From a checkpoint of a small multi-label audio tagger.
Model: waveform 16khz input, arch mobilenet_v2, norm groupnorm, depths [3, 6, 3], widths [128, 160, 200].
Training: adamw at rate 0.0049, 12100 steps, batches of 128.
Data: 26041 training examples, 59.5 epochs.
Rows from block 8 of a small multi-label audio tagger, named by matrix and row number. Rows with one number belong to one channel. Each number is 128 + 32 x the weight over its row's rms, rounded and kept within 0 to 255. All counts start at 0.
After each channel's rows are labels from the 100 clips, of 14976, where the channel reaches its highest value: "top examples" is what is common among them. Only what is clearly more common there than usual is listed. The data: short pieces for a synthesised band: melody, chords, bass and drums. In brackets: how many of the 100, against the usual share in percent.
# convs0: expand pointwise conv (model.blocks.8.convs.0.weight, 640x160x1), inputs 80-159
# convs2: project pointwise conv (model.blocks.8.convs.2.weight, 160x640x1, transposed), outputs 80-159

convs0.565 [172 170 113 127 123 106 115 122 158 117 156 158 139 152 174 184 159 115 110 144 109 135 151 166 132 135 118 200 119 180 148 115  73  88 128 163 116 106 109 170 156 139 130  90 126 120 162  63 148 116 106 161  99 139 158 106 125 149 170  98 133  79 138 112  94  75 153 101 100 114 136 141  56 137 141  98 154 183 141 177]
convs2.565 [129 210 160 197 178 146 171 119 180 180 166 136 127 187 154 111 102 152 138 142  72 123 104  68 119 117 149 123  96  98 127 158 163 189  88 107 109 174  94  99 163 135 137 164 135 182 142 110 127 114 146 157 106 122 131 132 193 105 126 135 166 145 153 134 117 165 146 131 154 116  93 151 158 133  90 164 167 118 105 151]
top examples: reverberation (61 vs 34.9); text has "room" (61 vs 34.9); text has "reverberant" (61 vs 34.9); thin (high-pass) (42 vs 11.9)

convs0.78 [ 94 138 131 128 173 165 143 118 159 174 160 101  97 148 117 112  82 169 108  94 106 153  72 169 127 102 168 175 120 165 138 119  62 115 156 147 151 143 118 168 153  78 109 111 124 117 157  94 114 179 158 115 131 135  99 115 123 130 192 130 125 136 133 115 141 137  78 110 117 141 133 134 110 160 106  85 113 167 124 131]
convs2.78 [188 141 126 124 146 121 139 129 166 131 130 183 167 133 184 165 172 120 157 190  77 136 114 107 120 111 110 134 121 116 171 104 128 137 102 106 101 136 133 142 134 124 111 129 123 157 109 131 165 182 107 169  84 148 103 136 149 152 123 119 144 128 133 122 147 155  94 150 117 150  57 132 134 146 167 100 141 133 102 149]
top examples: organ-like (36 vs 10.7); melody instrument: organ-like (33 vs 4.2)

convs0.536 [ 94  61 101 105 147 137 150 103 127 206 118 133 132 145 109 132 131 145 124 149 130 165 110 130 140 165 100  96 196 131 120  81 160 164 168 130 123  70 132 148 140  85  87 105 118 173 159 180 125 204 137 119 163 153 115 158 160 113 134 167 122  62  91  86 112 139 126 122 123 165   5 108 119 102 115  76  98  82  92 116]
convs2.536 [ 78 130 127 153  87 155 141  93  59 148 133  94  72  81 112 118  95 152 104 131  97 145  78 108 144 129 161 154 133 145  88 130 108 123 119 109 138 148 151 105 153 114  59  99 103 128 127 100 107  73 104  97  95  74 131 116 203  85  75 136 111 120 139  96 159 116  98 134 115 148 141 142 151 144 110 151 170 113 140 151]
top examples: kick (98 vs 65.1); drums (98 vs 65.1); snare (60 vs 32.9); muffled (low-pass) (33 vs 11.7)

convs0.297 [ 77 123 155 104 193 189 198 148 169 194 115  81  87 174 120 153 163 184 124  55 110 151  78  95 115 179  94 114 142 145 131 131 116 148 139  91  99  79 116 146 119 137  97 138 157 130 173 145 138 153 147 131  94 137 171 152 104  97 101 209 147  62 111 151 184 139 115 140 153 136  41 153 153 141 120 122 140 121 167 151]
convs2.297 [101 109  51 135 102 108 109 111 115 151 169 102 134  57 108 159 118 161  99 100 128 103 124 175 148  60 169 170  87 119  97 152  96  87 105 132 115 135 113 117 149 124 107 140 101 128 172 138 139 142 125 120 138 156 101 100 165 159 170 116 112 132 135 100 127  76 198  98  43 137 136 105 109 132  75 103 163 119  78 150]
top examples: bass guitar-like (44 vs 21.5)

convs0.349 [121 152 151 161 112 100 172 143 121 171  89 153 125 172 130 118 154 108 124 125 136 116 165 136 104 153 101 159 127 122 181  92  97 169 175 125 103  94  97 162 118 119  84 132 166  97  70 102 164 135 122 111 151 138 135  98 165 135 110 133 166 100 102 123 106 140  75 165  88 139 104 102 144 130 159  78 131 106 155 102]
convs2.349 [125 149 133 160 136 152 143 111 152 148 145 140 152 120 111 109  73 136 107 127  88 146 151 102 151 120 165 154 146  81 179 106 155 169 165 128 160 168 136  42 105 138 139 119 100 171 100 134  85  84 149 117 138  97  92 156 202 141  90 147 102 137 164 152 137 144 124 114 143 131 164 144 149 154 141 179 124  71  66 129]
top examples: reverberation (66 vs 34.9); text has "room" (66 vs 34.9); text has "reverberant" (66 vs 34.9); string section-like (32 vs 11.1)

convs0.451 [184 118 131 145 137 115 143 145 177 160 162 193 184 141 147 155 171 138 146 146  79 139 129 104 183 163 128 184 177 137 110  94  79  97 115 153  99  92  95 135 168 124 136 127  69 139  96  66 130 129 129 106 126 155 144 119 159 119 144 130 148 117 177  96 131  97 109 157 150 139 123 103 112 157  98  73 114 195 147 162]
convs2.451 [141  96 116  89 133 108 105 132 148 109  98 127 125 133 147 131 145  75 139 145 172 136 134  98 140 150 112 134 143 145 183 168 183 150 141 168 156 133 186 189 116 110 125 190 119 111  88 185 167 177 105 169 159 166 102 138 110 160 185 129 124  60 127 101  98  85 100 116  95 133 118  99  74 129 138  51  78  73 121 115]
top examples: plucked string-like (26 vs 10.2)

convs0.9 [172 186 154 161 149 156 105 130 172 137 214 167 138 107 155 166 139 167  93 141 142 148 139 128 150 129 104 148 107 147 154 103  88 122 131 132 133 107 134 133 175 143 164  64  70 155 157  72  87 102 132 161 123 172 147 189 158 107 178  97 132 171 137 120 112 105 134 137 150 112 122 117 125 136  85 134 155 110  98 167]
convs2.9 [144 142 143  85 173 148 101 131 104 182 160 107 158 125 134 142 132 157 128 159 114 132 106 172 163 105 158 173 109 123 158 161 103 137 118 166 152 134 138 172 157 112 129 128 139 166 131 121 141 176 168 156 137 122 103 154 152 147 131 108 146 168 107 108 104  95 108  85  81 135 125 104 108 116  67  41 114 123 105 129]
top examples: organ-like (27 vs 10.7)

convs0.291 [122  92 149 140 152 162 116  84 100 130  96  99  55 128 171 128 133 146 141  81 115 121 108 128 117 129 134  90 108 133 140 125 109  75 120 121 124 136 118  80 121  69  98 150 196  57 140 200 181 117 130 160 119  53 178 132 113 158 105 104 108  92 108 101 152 114  88 119 102 134 134 146 139 136 130 162 136  88 170 121]
convs2.291 [109 167 128 146  98 114 142 142 107 118  92 143 156 152 195 118 143 116 115 118 165 119 162  69 150 108  84 104 149  94  91 122 170 117 121 144 133  96 124  98 137 178 114 157 139 103 118  92 139  77 114 143 134  90 185 148 182  83 143 128 172 112 135 154 165 147 156 167 123 126 132 138 132  74 147 153 152  89 159 133]
top examples: snare (91 vs 32.9); horn-like (49 vs 19.6)

convs0.374 [114 141 132 150 102 100 163 147 132 167  86 151 123 160 126 110 147 110 125 124 122 110 168 130 101 146  99 147 139 106 176  87  95 165 164 127 103 102  88 149 130 130  84 124 168 120  54 110 179 160 118 102 180 130 129  85 179 129  94 145 161  94  99 125 105 121  67 165  93 139  97 116 163 136 156  85 135 125 168 102]
convs2.374 [111 115 132 122 137 124 108 142 109 109  59 158  97 135 144 103 116 118  61 114 158 162 163 152 106 123 142 137 155 151 147  89 147 188 189 137 170 121 149 113  82  88 153 142 173  83 121 139 109 123 101 144  61 124  91 119  72 181 165  99 132 114 161  62 127 131  87 122 133 104 166 108  95 122 151 125 137 111 124 114]
top examples: reverberation (66 vs 34.9); text has "room" (66 vs 34.9); text has "reverberant" (66 vs 34.9); muffled (low-pass) (33 vs 11.7)

convs0.300 [134 111 117 124 137 124  63 110  92 102 104 107 105 139 108 151 133 102 115  94 186 147 104 123 117 136  78 101 132 178 103 108 130 189 184 107 179 111 155 171 103 114 138 147 116  99 187 122 145 127 123 110  97 117 154  95  66 133 157 108  87  50 145 111 139 111 117 111 149 191 131 164  68 156 133 123 108 117 106  98]
convs2.300 [ 93 170 183 113 139 185 128 119 123 113  79  83 126 146 136 106  98 143 166 133 141 136  81  53 125  29 145 118  89  92 103 148 142 115 113 117 165 138 143 112 123 171 110 131 123 131  93 127 122  78 156  98 167  66  51 130 178 110  87 158  75 124 100 151 153 116 120  97 113 182 159 130  61 143 180 122  91 133 125  76]
top examples: snare (70 vs 32.9); drum pattern: one drop (30 vs 5.4)

convs0.260 [152 140 130 140 160 158 160 135 172 169 167 153 138 141 135 132 143 169 108  87  95 201 142 197 161 159 177 186 183 144 145 109 115 171 167 167 179 143 132 133 134  80 112  99 177 123 159 141 152 132 131  95 176 132 168  96 131 111 140 137 108  67 142  76 104  80 112 108  82 139 130 135  95 126 132 133 129 124 124 123]
convs2.260 [123 114 133 155  74 113 128 151 152 110 117 139 153 100 112 128 164  87 126 179 126 100 154  77 170 117 118  95 137  89  91 114 131  84  79 112  98 134 130  51 112 183 124 128 133 130  99 135 126 127  94 154 124 150  98 163 165 156 104 121 161 168  99 136 174 143 123 214 133 162 145 114 217 104 160 149 156  96 183 148]
top examples: kick (100 vs 65.1); drums (100 vs 65.1); crash cymbal (51 vs 13.1); shaker (51 vs 19.7)

convs0.317 [149 126 149 105 179 180 139 112 130 165 108 126  42 145 116 110 112 153  91  56 127 182  96 140 167 100 166 121  85 140  74 144 116 151 195  93 156 149 168 160 123 122  91 147 133 120 138 156 131 166 124 117 136 157  93 136 165 116  87 128  92  99 106  91 109 151  11  97 121 125  62 166 140 127  48 152 120 118  79 107]
convs2.317 [107 145 163 179  89 160 171 167 140 157 160  80 161 123 132 106 138 161 194 161 115  87 145 117 126 116 139  94 108 101 184 138 226 124 130 157 136 163 108  84 152 174 128 133 147 185 124 184 178  78 143 126 147 110 148 126 131 121 135 156 124  81 104 163 134 136 110 148  76 105 113  57 110 114 103  86 114  31  87 130]
top examples: snare (71 vs 32.9); drum pattern: one drop (53 vs 5.4)

convs0.398 [188 132 128 131 140 115 135 148 137 139 108 176 109 107 159 147 169 152 114 145 131 145 165 170 130  90 105 177 123 107 152 100  53 154 128 102  93  87 113 163 142 155 112  93 177  95 100  94 173 142 121 125 131 153 111 115 108 146 135 113 138  78 109 116 104 123  54 146 118  70 171  81  79 121 156  80 120 187 136 119]
convs2.398 [157 102 141 119 180 140 140 130 123 114 131 105 122 142  92 108  79 133 152  79 129 191  96 125 177 104 175 146 127  95  86 180 136 128  99 107 138 142 185 100 120 114 123 203 129 110 114 217 190 139 100 104 147 109 146  57 120 145  94 122 127  36 127 121 129  80 101 113 138 154  96  99 162 116 134 125  95 112 160 108]
top examples: reverberation (71 vs 34.9); text has "room" (71 vs 34.9); text has "reverberant" (71 vs 34.9); string section-like (34 vs 11.1)

convs0.345 [119 167 153 158 126 124 155 109 136 180  77 133  83 179 127 110 109 134 120 124 127 152 139 164 113 125 147 145 134 139 161 107 118 149 163 141 120 122 147 161 129  56 123 147 117 121  99  78 124 183 154 132 160 127 133 122  99 138 144 129 114 115 108  97 101 111  38 157  91 113 102  77  68 116 120  36  77  95 146  68]
convs2.345 [ 96  85 118  97  54 137 162 162 173 135 168 140 177 126 100  91 107  80 163 113  94 133 117 115  94 101  95 140 119  89 123 137  95 108  85 111 138 120 106 127 102 136 110 159 121 140  77  63 153 150  80  88 187 113 155  78 108 104  98 156 118  92 101 108 115 136 153 107 140  96  77  84 153 145 128  68 103 102 132 128]
top examples: reverberation (85 vs 34.9); text has "room" (85 vs 34.9); text has "reverberant" (85 vs 34.9)

convs0.65 [148 122 154 117 145 158 153 189 144 117 160 168 162  96  94  84 145 148 184 169 129 168  86 128 138  89 120 148 127 131 108 149 130 143  94 116 112 114 182 147 156 139 112 112 144 160  89 151 135 105 154 114 182 138 103 150 162  90  85 177 140  88 138 124 148 135 117 106 137  68  84  70 158 100  97  91 137 137 141 139]
convs2.65 [118 134 117 143 190 152  79  99 107 100 117  93  82  76 117 124  55 160  64  91 107 145 116 109 148 157 126  90 116 120 102  97  91 218 122  64 170 129 139  96 131 136 173  66 138 160 155  83 130  87 129 128  82 110 130 134 160 104 144 121 104  90 101  82  79 127  86  68 183 113 119 136  96 148  91 154  97  98 105 101]
top examples: rumble (36 vs 5.1); mains hum (27 vs 4.7); pink noise (25 vs 4.9)

convs0.443 [200 106 121  82 120 131 114 140 121  98 143 141 196 128 153 164 157 124 156  76 111 158 118 111 138 175 161 158 128 170 124 184 156 111 132 109 150 164 172  91 137 151 160 177  89 124 155 179 139  96 127 117 109 118 147  84 154 130 118 149  85  90  99  91  90  60 144  61  97 136 137 108  80 151 129 155  73 139  95  90]
convs2.443 [117 140 130 139 179 125 111  95 152 197 128 108 123 179 127 133  61 139  82  96 144 118  81 147  77 104 141 139  84 150 135 145 135 113 122 110 160 141 180 144  69  68 130 175 176  89 186 157 107 187 104 167 105 112 147 141  96 200 154  79  93 187 133 181 145 118 113 125 139 153 184 103  98 143 157 157 100 115 119 110]
top examples: harpsichord-like (48 vs 10.4); marimba-like (27 vs 10.5)

convs0.46 [108 131 162 136 150 171 127 133 138 150 134  95 122 132  67  55  87 158 176 113 134 154  94 137 123 141 174 176 163 108 146 132 154 179 125 129 142 139 143 190 150 127 102 140 138 135  70 161 130  78 179 121 142 166  99 146 117  66 117 156 143 135 153 105 164 137 126 125 152  88  97 116 156 113  67 125 155  90 132 149]
convs2.46 [ 69 138 137 193  93 135 152  95 138 163 127 146 134 106 137  90 165 134 120 125 139 162 151 119 129 116 154 135 142  85 159  95 144 107 126 120  80 172  51 139 178 162 134 118 120 150 135 162 156 144 150 160 185 151 110 144 167 136 130 114 166  72 162  45 165 118  89  62  61  88 100 117  77 111  76 109 199 167  87 164]
top examples: square lead (36 vs 10.7); melody instrument: square lead (33 vs 3.8)

convs0.173 [103 169 191 161  89 161 181 142 172 119 118 175 182 207 136  73 125 135 219 179 120  98 137 113  89 115 150 110 154  90 186 134 174 127 138 149 145 159 129  70 119 107 193 179 117 126 112 123 121 175 177 152 120 107  91 133 129 154 115 162 143 127 153 162 167 156 131 151  95 152 165 104 110 153 185 116 131 194 135 130]
convs2.173 [141 148 143 118 171 181 178 151 134 176 157  82 136 140 104 118 159 166 123 178  86 151  94  82 156 134  67  78 160 117  79 112 111  99 102  98 104  92  65  82 122 147  94 113 114 163 138 152 106  83 138  90  89  87 111 166 188  96  80 177 154 126  95 119 137 185  84  94 130 135 150 168 183 145  76 135 184 141 147 174]
top examples: plucked string-like (29 vs 10.2)

convs0.41 [143  89 108 121 121  97 120 155 144 133  80 148 113 106 141 133 147 114  75 118 168 117 147 112 112 146  87 105 133 127 102  94  98 174 154 100  70  65 100 136 122 148 121 106 137 108 117  52 146 177 132 142 156 173  62 142 102 131 157 129 186 165 162 156 104 145 118 195 193  94 180 120 102  81 142  81 154 172 172 153]
convs2.41 [ 41 110 142 111  44 121 117 113  89 123 121  72  94 104 104 101 125 131 139  86 162 121 120  85 145  90 166  79 113 104  84 144 166  87 109 162 116 127 112  71 189  78 120 166  90 146 168 115 130 146 123 120 143  62 150 119 161 119 151 116 136 116 124 123 133  82 146 108  90 175  82 121 118  82 100 173 124  69 119 106]
top examples: plucked string-like (32 vs 10.2); thin (high-pass) (32 vs 11.9)

convs0.222 [105 144 179 141 114 125 163 129 140 202  80 150  92 187 132 129 137 130  82 139 150 137 134 188 112 116 122 127 128 124 129  92 104 119 174 100 132 116 114 159 126  93  77 121 183 106 105  85 105 181 125 139 136 188 112 146  93 148 148 130 145 150 180 141 125 156  48 162  95 142 180 149 121 104 119 137 145 180 129 136]
convs2.222 [173 101 118 137 103  85 162 171 181 155 135 193 185 157 137 135 158  84 109 158 108 102 182  90 142 160  76 115 168 111 106 125 143 143 130 144 123  94  85  53 135 137 158 131 126 152 112 140 139 104  87 110 153 109 113  99 139 114 105 156 182 182 143 146 100 145 172 169 170 116 141 103 147  70 157 151 126 142 141 123]
top examples: muffled (low-pass) (39 vs 11.7); plucked string-like (28 vs 10.2)

convs0.290 [ 63 181 159 174 121 162 169 109 172 215 170 124 174 191 135 104 132 154 145 189 146 130 137 123 159 127 104 136 145 101 161 118 149 140 126 153 115 138 107 143 169 136 150 113  97 204 114 103  93 129 149 151 170 178  61 177 122 118 154 121 178 203 173 177 184 190 184 178 138  88 127 165 149 122 106 117 174 165 116 186]
convs2.290 [103 129  92 128  90 141 112 117  77 137 118 129 118 118  84 137 103  98 120 122  56 162  86  84 122 127 173 128  86 148  74 113  69  69 105  89  97 155 139  99 135 151 152 174 115 142 141 127  70  99 130 119 145 123  92 128 174 146 124 128  87 156 143 119 197 126  77  72 141 177 188 177 148 176 133 144 140 170 109 133]
top examples: square lead (67 vs 10.7); melody instrument: square lead (52 vs 3.8)

convs0.266 [ 85 173 164 168 128 184 210 155 177 240 136 161 127 223 113 107 135 152 148 171  84 119 114 147 108 126 131 138 142 142 130 108 143 131 128 104 112 133 113 176 106 103 172 179 169 144 100 130 112 195 163 133  83 163 126 160  57 140 145 181 126 139 115 123 174 169 101 125 120  85  44 154  96  88 103  89 126 145  90 120]
convs2.266 [ 88 135 107 180 120 137 118 109 138 110 179  96 126  49 117 116 150 184 115 133 160 107 131 121 149 115  90 151 141  92 115 103  67 158 120 116  94  72 103 143 189 173 136  64  55 160 197  56 101 119 136  95 115 165  96 154 154  84 162 119 157 119 119 106 150 129 179 114 103 109 114 112 104 167  68 101 187 144  74 173]
top examples: bass guitar-like (49 vs 21.5)

convs0.347 [ 95  64 126  73 118 122 108 113  90 113 128 132 159  95 125  95 174 126 115 159 164 149  95 184 171 195 103 166 175 130 122 138 128 130 119 126 137 105 135 124 113 140 124  95 129  97 122 133 112  97 119 116 145 136 172 112 147  94 107 144 160 106 127 111 150 155 172 123 152  88 139 132 157 152 153 105 150 144 234 176]
convs2.347 [ 79 122 136 189  69 140 112 113  93 189 101  99 105 139 112 138 172 110 133 195 135 124 111 130 104  84 130 102 109  96 133  81 183  91 115 114 104 134  92 166  99 124 155 104 161 148 144  95 145 134 179 131 179 162 132 159 112 139 155 136 102  55 131  76 170 191 145 127 132 119  77 105  98 127 134  54 106 109 150 138]
top examples: muffled (low-pass) (54 vs 11.7); clarinet-like (30 vs 10.5)

convs0.25 [140 163 116 149  85 104 158 120 193 138 151 179 163 181 170 159 161 102 131 188 103  94 166 149  92 131 101 144  89 105 190  85 121 113 134  96 119 165  85 186 103 151 103 101 167 124  80  94 129 118  81 155 119 172 100 131 123 165 119  89 139 137 136 118 130 130 144 105  76 116 137 157  90 150 155 134 173 171 104 151]
convs2.25 [117  96 110 127 109  92  73  78 121 127 102 131 119 165 147 171 165  88 102  95 172 151 128 148 114 148 148  80 113 160 142 122 203 132 202 114 146 154 137 131  79  52 123 139 100  77 181 172 118 169 138 188 118 163 109 146 118 181 153  80  87 111  58 162  63 164 139 166 141 156 109  45 141 132 150 129  78  57 148  57]
top examples: harpsichord-like (27 vs 10.4); drum pattern: one drop (25 vs 5.4)

convs0.429 [143 109 134 168 140 111 117 135 112 156 132 146 168 100 137 127 123 122 121 168  96 173 149 131 149 120 136 188 108  90 166 134 156 124 131 166 182 153 109 103 172 180 109  82  78 199 103 108 134  61 137 107 204 129  87  87 161 104 150 124 121 107 163  61 130 131 140 105 118 195 138 118  79 176 114  94 118 155  96 144]
convs2.429 [117  96  88 112 110 105 110 117  95 104 108 103 125 154 150 138 112 101 127 141 151 112 123 159 145 125 102 136 124 157  96 122 112 164 170 130 172 136 116 144 106 144  93 144 132 111 113  44 219 184  85 170 214 134 104  90  91 126 171 107  89 110  71 155  66  97 165 129 162 211 133 142 145 124 179 119  97 145 124  79]
top examples: organ-like (37 vs 10.7); clarinet-like (29 vs 10.5); square lead (27 vs 10.7)

convs0.476 [189 171 104 145 137  98 108 133 136  78 142 128 140 130 182 163 157  93 100 183 155 138 147 118 126 148 102  96  87 102 171 105 148 131 140 138 119 152  99 180 153 177 138 100 138 143 105 121 132  56  95 158 128 106 103 130  96 149 115  93 174 133 140 110 117 127 171  82 153  81 137 166  97 132 144 135 172 154 148 194]
convs2.476 [145 130 124 129 142 169 124 149 128 155 182 112  84 149  56 102  29 108 131 141  57 118  87  96 130 195 100 102 157 138  77 134 127 148 107 108 132  84 136 113  84 115 143 130 131 187 136 107 110  92 146  75  95 179 160 126 136 117 144 180 129 144 145 153 159 188 115 113 203 119 120 127 165 144 122 121 130 101 142 149]
top examples: square lead (38 vs 10.7); organ-like (28 vs 10.7)

convs0.42 [158 135 117 176 115 132 117 139 151 142 174 200 102 133 123 132 131 108 133 112 135 139 157 164  96 134 151 136 127 172 199  94 123 171 183 127 181 157 145  83  80  93 136  92 131  72 127 169 115 116  95 130 117  97 136  94 190 147 115 105 103 135 115  97 122  64 105 134 149 156 148 109 170 104 137 158 139  66 125 103]
convs2.42 [ 96 121 127 147  61 117 143 138 113 147 139 141 168 105 108 136 165 142 135 119 168  68 181 135 168 119 132 121 173  95  55 125 148  35  77 167  69 138 124 128 139 190 111 118  57 146 131 123 149 134 120 100  84 139 205 171 112 100 117 135 137 153 133  71 137 123 120 157 118 160 131 145 131  85 118 187 148 110  98 132]
top examples: harpsichord-like (77 vs 10.4)

convs0.416 [173 116  85 125 145 103 103 154 152 101 133 144 125 130 150 142 144 101 102 145 103 158 153 136 104 157  94  96 133 146 147  89 160 216 178 100 162 129 102 187 128 146 154 115  81 163 104 120 142 118 110 125  89 120  92 114  86 110  95 136 147 168 161 126 136 142 146 101 190  51 107 189  75 121 104 120 149 169 110 173]
convs2.416 [112 164 158 145 159 142  86  73 120 122  90 117  97 142 122 121  61 133  99 114 160 130 116  94  91  35 161  70  73 158 169 129 149 131 171  87 170 174 183 102 128  87 113 162 153 128 178 170 151 167 132 161 144  85  94 127 134 189 125 101 106 137 124 116 126 135  84 155 119 172 127  85 102 153 127 153  86  98 110  79]
top examples: snare (61 vs 32.9); drum pattern: one drop (37 vs 5.4)

convs0.423 [192 147 169 146 169 157 146 156 167 178 136 175 117 177 157 158 135 129 105 206  97 127 129  93 160 187  89  88 171 121  95 101 106 191 142 103 130  80 114 141 138 115 203 140  94 166 140 125 120 189 121 134 104 167  93 163 162 141 105 169 116 134 104 120 115 154 101 117 148  81  62 153 152 106 113  99 107 136  95 104]
convs2.423 [144 112 135 135 154 144 116  88 145 237 144 144 112 192 132 156  97 133  99  96 119 151  82 151  78 140 149 120  99 122 113 134 131  94 129  85 144 150 157 157  69  82 130 163 131 101 198 195 102 148  95 131  87 131 140 109 104 177 153 106  78 140 109 156 147 122  95 127 133 160 145  92  99 139 154 167  89  83 107  86]
top examples: kick (100 vs 65.1); drums (100 vs 65.1); shaker (40 vs 19.7)

convs0.447 [173 101 111 107 144  98 106 169 160 135 115 166 164  96 167 142 180 111 129 156 137 152 145  90 189 112  92 135 106 131 180 139 107  78  88 133  81 101 145 134 182 146 130 155 105 124 103 127 145 159 120 142 166 168 125 117 196 152 148 122 159 142 122 106 118  88 137 156 143 142 135 104 149 122 136  57 123 183 129 169]
convs2.447 [161 140 154 135 173 127 176 188 156 145 188  85 188 126 115 112 178 123 124 178 122  98 162 161 127 167  79 152 182  99  96 130 111 129 110 192 106  67  89 145 160 196 142 123  86 185  98 143 151 120 204 104 120 149 131 154 114  80 101 203 162 133 121 111 113 121 147 137  82 108  77 121  90 102 120  85 143 141 156 152]
top examples: square lead (35 vs 10.7); organ-like (32 vs 10.7)

convs0.98 [ 86 134 140 152 129 142 151 125 148 159 155  95 129 111 141  98 108 144 119  99  76 188 111 143 111 125 139 144  73 105 130  85 125 136 155 142 123 123 136 166 198 131  78 109 100 192 112 175 130 125 164  92 157 148 137  86 137  87 145 156 141 150 181 127 157 140 152 118 113 144 140 123  89 193  96 121 126 170 127 155]
convs2.98 [ 95 136 150 175 164 133 166 165 172 140  95 141  80 116 106  96 113 168 157 112  97  98 177 126 116 147  92 133 115 149 125 123 150 192 178 151 101  95 117 173 130 163 126 136 177 159 101 128 202  96 182  88  84 182 108 119  60 107 155 184 150 159 156 122  83  98  99 171  98  93  94 115 132  66  97  70 111 173 151 124]
top examples: square lead (65 vs 10.7)

convs0.3 [133 157 115 167 123 120 175 162 188 133 155 170 160 163 143 145 134 111 175 156  98  44 185 135 108 112 106 142  99 125 184  76 129 133 137 145 127 166  97 135 153 149  79  88 142 153  91 140 160  98 106 103 154 159  82 109 136 135  97 113 145 105 173 133 150 127 115 113  74  86  93 163  91 121 106 116 168 124  71 166]
convs2.3 [110 123 177 137  89 126 145 110 157 107 144 136 164 111 155 153 206 143 122 197 142  68 150 122 130 178 100 128 186 175 144 115 147  94 133 180 143 106 109 142 104 135 167 116 134 123 132 135 172 147 167 185 123  87 163 181 126 191 141 124 190 167 150 136 122 131 154 151 109 148 130 154 135  91 117 123 184 137 162 163]
top examples: kick (100 vs 65.1); drums (100 vs 65.1); ride cymbal (31 vs 11.7); harpsichord-like (30 vs 10.4)

convs0.454 [124  97 129 134 118 107 144 145 176 168 150 125 178 151 139 169 167 109 132 176 100 146 156 122 153 120 102 127 136  61  85 100 125  84 146 148 118  94 110  96 117 164 173 132  77 177 168 125 113 161 120 117 163 176 153 122 159 114 180 140 147 125 147 132 144 134 191 105  96 139 145 156  87 178 132 124 133 167 121 162]
convs2.454 [172 122  94 161 164 119 109 119  80 200 151 158 118 128 147 155 119 122  69 135 109 185 127 137 129 141 157  87  96 116 118 125 124 147 127 115 120 157 111 123 109  94 161 158 102 132 214 215 151 143 127 132  87 162  85 132  85 190 177 101 106 120 106 107 152  84  80 126 149 161 130 117 113 128 141 143  93  92 140 101]
top examples: square lead (60 vs 10.7)

convs0.43 [ 88 134 128 125 130 129 143 130 139 128 148 152 147 163 135 101 122 119 147 108 122  92 156 170  63  71 154 143 151 195 163 104 122 158 201 187 165 151 139  85 106  58 119 150 173 103 138 187 165 155 140 141 155  95  81 108  87 175 134 102 132 129 134 160 131 113 150 160  89 137 110 129 130 142 149 104 119 117 131  96]
convs2.43 [126 170 110 181 142 163 127  97 155 179 121 127  75 123 162 155 122 142  95 145 129 143  99  89 111 141 106  78 126  75  92  51 167 162 126  98 156 145 124 158 101 182 122 103 128 150 139  89 140 122 105 141 109 162 156 153 162 109 134 119 110  69  86 109 114 203  68 130 178 115  96  43 130 174  91  70 123  78 163 133]
top examples: kick (99 vs 65.1); drums (99 vs 65.1); open hi-hat (40 vs 19.4); crash cymbal (38 vs 13.1)

convs0.632 [148 145 121 108 102 105 161 149 188 111 130 182 149 155 142 130 150 123 149  88 129 149 164  67 172 146  94 162 138 105 179 133 124 110 123  96  81  94 124 144 204 163 135 143  66 119 119 113 114 149  89 128 184 176 106 115 165 140 136 110 164 108 137  90 110  82 131  86  91 147 132 148 132 166 113 147 139 202  59 163]
convs2.632 [172 170 166 144 200 128 116 122 117 169 156 130 178  97 175 183 147 185  97 174 112 131 147 160 131 144 122 181 114 112 143 112 121 118 119 166  83 115 140 145 161 199 175 149 107 152 125 158 163 102 205 142 125 149 181 175 131 128 173 127 115 155 109 139 134  91 104 131  99 136 103 131  69 126 151  96  81 165 150 115]
top examples: organ-like (34 vs 10.7); square lead (32 vs 10.7)

convs0.74 [135 159 130 166  97 109 158 121 201 153 145 178 161 179 169 164 150 112 140 193  98  79 168 133 105 137 107 138  85  92 190  92 135  97 118  98 104 172  94 172  99 155  87 109 157 112  63 114 117 113  89 154 111 186  93 144 126 170 107  91 135 138 122 134 139 138 137 120  72 125 139 146 110 152 157 130 167 159 108 145]
convs2.74 [120 116  98  96  81 114 108 113 122 151 110 114 132 158 109 151 120  94  72  67 155 163 109 110 142 113 158  62 122  86  89 117 145  93 158  84 157 154 130 113  70  96 130 156 123  87 152 166  62 148 117 163 159 121 122 166 152 134 143 101  99 155  56 153  96 167 130  96 136 189 124 124 206 138 161 187 117  62 122  81]
top examples: harpsichord-like (30 vs 10.4)

convs0.69 [142 157 126 145  87  96 154 122 192 137 157 179 160 179 175 166 163 105 138 183 116  79 166 129 110 146  93 133  91 104 186  94 129  93 118  80 104 168  90 168  89 166  94 115 152 101  69 117 108 122  82 163 117 183 106 141 129 168 103  85 141 156 121 143 118 136 147 118  78 127 149 149 129 151 165 150 168 162  97 140]
convs2.69 [152 109 102 160 131  64 141 145 123 170 149 138 146 125 144 177 177  65  89 131 108 157 127 163 112 110 139 103 147 103 132 140 173 117 116 171 140 159 135  95 167 120 104 137  64 137 188 140 139 131  72 163 110 166 145 107 114 167 173  32 152 117  97 118  78 101 128 170 130 115  63  71 128 104 116 132 147  71 130 138]
top examples: harpsichord-like (28 vs 10.4)

convs0.356 [ 68 123 121 138 105 113 118  97  85 151  87 115 115 146 104 101 109 120 120  99 147 105 150 173  95  64 135 157  92 156 164 126  95 138 163 105  87 130 117 160 149  79  57 156 179 110  80 126 157 139 127 117 161 130  66 105 131 149 123 120 152 149 151 165 128 176 130 193  99 177 155 116 177 159 166 118 129 140 173  94]
convs2.356 [153 173 146 164 200 152 148 106 219 165 153 110 124 161 151 178 132 157  98 199 134 161 108  93 121 127 120  70 125 122 173  70 127 165 170 129 129 137 119 109 115 122 161 100 140 152 179 120 108 177 116 129 103 101 138 166 141 135 121 107 134 117 108 123 139 159 131 144 118 126  79  94 149 141 136  99 142 108 130 140]
top examples: reverberation (83 vs 34.9); text has "room" (83 vs 34.9); text has "reverberant" (83 vs 34.9); muffled (low-pass) (34 vs 11.7)